A small image captioner, trained from scratch: encoder depths [3, 4, 5, 3].
Rows from block 9 of the image encoder of a small image captioner, named by matrix and row number. Rows with one number belong to one channel. Each number is 500 + 25 x the weight over its row's rms, rounded and kept within 0 to 999. All counts start at 0. Numbers have three digits each.
Before each channel's rows are labels from the 100 images, of 14976, where the channel reaches its highest value: "strongest on" is what is common among them. Only what is clearly more common there than usual is listed. The data: drawn branching plants. In brackets: how many of the 100, against the usual share in percent.
# convs1: grouped (8 groups) 3x3 conv (encoder.blocks.9.convs.1.weight, 216x27x3x3), inputs within the group 0-26, a 3x3 kernel for each
# convs2: expand pointwise conv (encoder.blocks.9.convs.2.weight, 432x216x1x1, transposed), outputs 0-143

strongest on: three-way forks (89 vs 57.2); leaning left (68 vs 17.2); autumn leaves (46 vs 16.6)
convs1.88:498492484540482501483489528517509497531483457511463493494510527488512507510496484440506494488465504545483497504517487516496511507485513488524452564523518508486492500504473541503474480478513507500483485503501479491506472509524497509485517497517506512518508506510520485507495484488487510497479513528454474497505493502492502502465486550468520512501523486508528466478515510439483511451487520495496512502502495511518483494503499499514515495481458507512436485497511524505477533484496487492490469490475518513454512514492558559421523457445416456565520497501515461507475498517470502493475476528510490469521490441556470494505471505488480496452527523490492485508498453535469475477487513576490468485459454482448551521459509520505479493500465
convs2.88:505528492505492489512540477458532525505503502591502529462545534494538531485502490500479481463497490505514506470495530538545438554474460499492482542422467512466480482508490487453517491464486529506493521478532526497553505488434481531529519498504588476520497486486485453511489489486518545492502481478486547488475482487461503512526479492454540485494473460513522584491503513535523516497547503515551496468437503504497485488468486490468463

strongest on: two-way forks (76 vs 42.8); leaning left (68 vs 17.2)
convs1.74:466503446519514471517522506495491512486517485507502498474492479483465480495483480441496447513456494517543472480513494491512463491484443491475515493489512531503509435474510515491491509508472555545527543501493444462479538507526505476526495521480475493520471472522499493480529486515507537493509522512520469536489505493510519506534494481489523493487515489518504509480504506505506481515525557509504458519490456510491521476483557479501517469500465499486460496499529479478472505494469493504519559537523504504499473505502462474508486489505512508506536524490488473515493495492477480510510497494489476510566532469505502552505468569477464497482498509527526492478486513489482506477525479539513448445454472487505500485442417448478516495469479
convs2.74:510499462489466487500523538468517484513522493484566450511474447524520496529507491494509513474517506545508505456496502537491505480497485449526482479499494525500509512532515470451478519478517501481489525494463482496482504526486451497469546498510500482497494441482485484478522511513473455502475486497457509518490525528511491483513493535500483508450525449477487494474458469520485526493498506494500482570480533471501481483514528468523505

strongest on: three-way forks (86 vs 57.2); narrow (79 vs 16.7); red berries (41 vs 16.8)
convs1.99:485524489480486488510509496479475470534470449475498529501504495501499495500535520549538457526465479507471463482464476524479510495521514470453470485494502507510530502415472480527469542465508501487513472510522462462490519505514485458507508489519513517488507509513505511509487509505469508480536496521511543491533490505466502506477506482491470482487537522462475510507514507515486509498549468517469485475499493531481503493508511555495528524444502482480504472486472562457486488478491488522552494451488507493495498464483449481464563518484518544454490479503480492466522514510538570468528523469490475498494445489476499482525525517497507518476471503495478492491474467476524505471480492542457491515510509452449470488483504481460487482486479
convs2.99:474549489512503461514530511459515478514503498463517507488527498556507482494504521497481524478519489549483489482497536481500493485491471570503496507470472490501496501504481511512470518482512497501490522493454499473495495518496499520458530495516439577528500472458514477548521507489492511494497439495472529528506497501550476463505528526479544503445519536443478483512468471482494491505512507487454483462512498522505487557451529518548459

strongest on: three-way forks (90 vs 57.2); leaning right (76 vs 16.6); pink blossoms (40 vs 16.6)
convs1.69:543494539460483452500502520506494492485508533507491494507514478524523487499469509487556495488484474477414505486444460478506530504485523470494519487502484508527504541514505479492503465484473497494512542489535533487457467485544453479506470478514479498511476497470518522484479489511496472516488463472510494515501492484488492492472473494537508487471513508469500503510505489507514521505503484513464568427546460529502547475520516505463485531490539443483501474483478528471493472490480486493503491528489553493512510502426501482489478470527535501515494497485485527503502504511526502484481467526495483540492523470512522455513496451523521505444523477478464489488491519472501492479480527503526456476531508521487508479508506438492428488476478
convs2.69:503475523474537519518513510503501468497477498530454483463524484509462488505496513494512464532556490499501504446506536519510491529483565566474498561543523494509517529509487505467544518472509504529504439498531513519497498501462484523495516512504499530485500537563531477548501518525494466503495507530488486485519491492544553508481436483502517494460486497501484520508512551524474512501504504501502529441521474508486491518505495472514528

strongest on: three-way forks (93 vs 57.2); leaning right (46 vs 16.6)
convs1.12:511486494515488499497502468520503477582507456503545493440512495613566465485536472457521494484510503472488528491507484484500457471468448506467543518506553528557551493512489475501436464509471518470508438504532456475505493499491503519496507485499487500517471511511468464504521463529463465492499453502504518490495485499495474499498498461489492501487460482434516456481492456484463507507454502451478509473486492505491518503476502514502502511517506487488502485511505513486471484500490481494485461477502473504512519470523480517492472498522459506509466492490480500479484493498506479450471493494481509479504494496476537501473482495524489497513495498518525497535459472479495499489474479503517510482484527469501484472491488542522478458520503
convs2.12:470502525459513478462482531515498522494486491525534462482470578480493473473509490500503502505505500493476498526513537482512525520508556568528507521473491501492501525529472492490457442495530498515491486454477534475456494472502472523480530508514488472513500484482539458492526498492486447509491456498517498507504532497486507523489534509509487463490553486505531536511494519474490475501467501520514506529515514527500473476504481449484475

strongest on: two-way forks (90 vs 42.8); drooping (89 vs 16.7)
convs1.149:512518475508524503520518505487496504516509526500493498479535464555485478485512460457470512495495493512501476478490508496513492497496504507508494505490509515491499460542474571456472496530511500496497517522486491493496514511518493528515527518504495452512485436548524507611467484485552452547560497516480473509458502536526520572523557517541474463470485526509499498487501504534511502536539499458423501469501504564538475480483545488473489506491505492491501491510497465501496538512529501497500516509504521471540522488491508511492488514512501493501522525493522451478495510507503473505535497506523506485484521480508532493496527450490481514470492496501510505476510513486473481472527509497513496544527510496467498543505482441492481468528508
convs2.149:516478504474526510510512516496519462477486491521474562533458512493510523519492514525507485503507498511529492534497531557495462539509461540504497492462548490527485507499498496548460489469510461518501545536482569480543496503455466544507510517503487515495508547487539491520481483494474454473519451486523498533505491512530506468532537530487505515488508462466515501512465495514492485506482501456536516510521493534540476473432526454488511

strongest on: leaning left (48 vs 17.2)
convs1.93:520532465486465511514512492470513535494500504486486488495478508495524483514492516545505450520482494517491516480490519488493478490511488503518571455514510479501503459473535487521529486471457505545520488520512509490488502505509473460490497509502523518489508498497503497499513501478490466479497523459478520482492463500504480506481472495491488519501492541459522489521499522487488449499516509511491489501485519515476514466484499501521498469482531456479545502461490501498516508489503485445493473472502482471484502513466455575489497455612455460533527509499521496507513527491516508437502506505470476513503457515484489504490514523503501482525520498487503479480556486504441574468476510476487460472472589468453504532486520491494537497521510
convs2.93:495491530530519497544496558467551488509467507498470493517472528511497513499507479516507498550482507483461500545507525506506501483567506489493512466525505498495487497493537495434477520497560517525505490491537474464485505537465517529520510479520480512523501495446513472464501496496510492492497558474492487527486497485495496469506498518514482497543446477526508468500445530445508504503482499488526511513461530497491483535520494443511505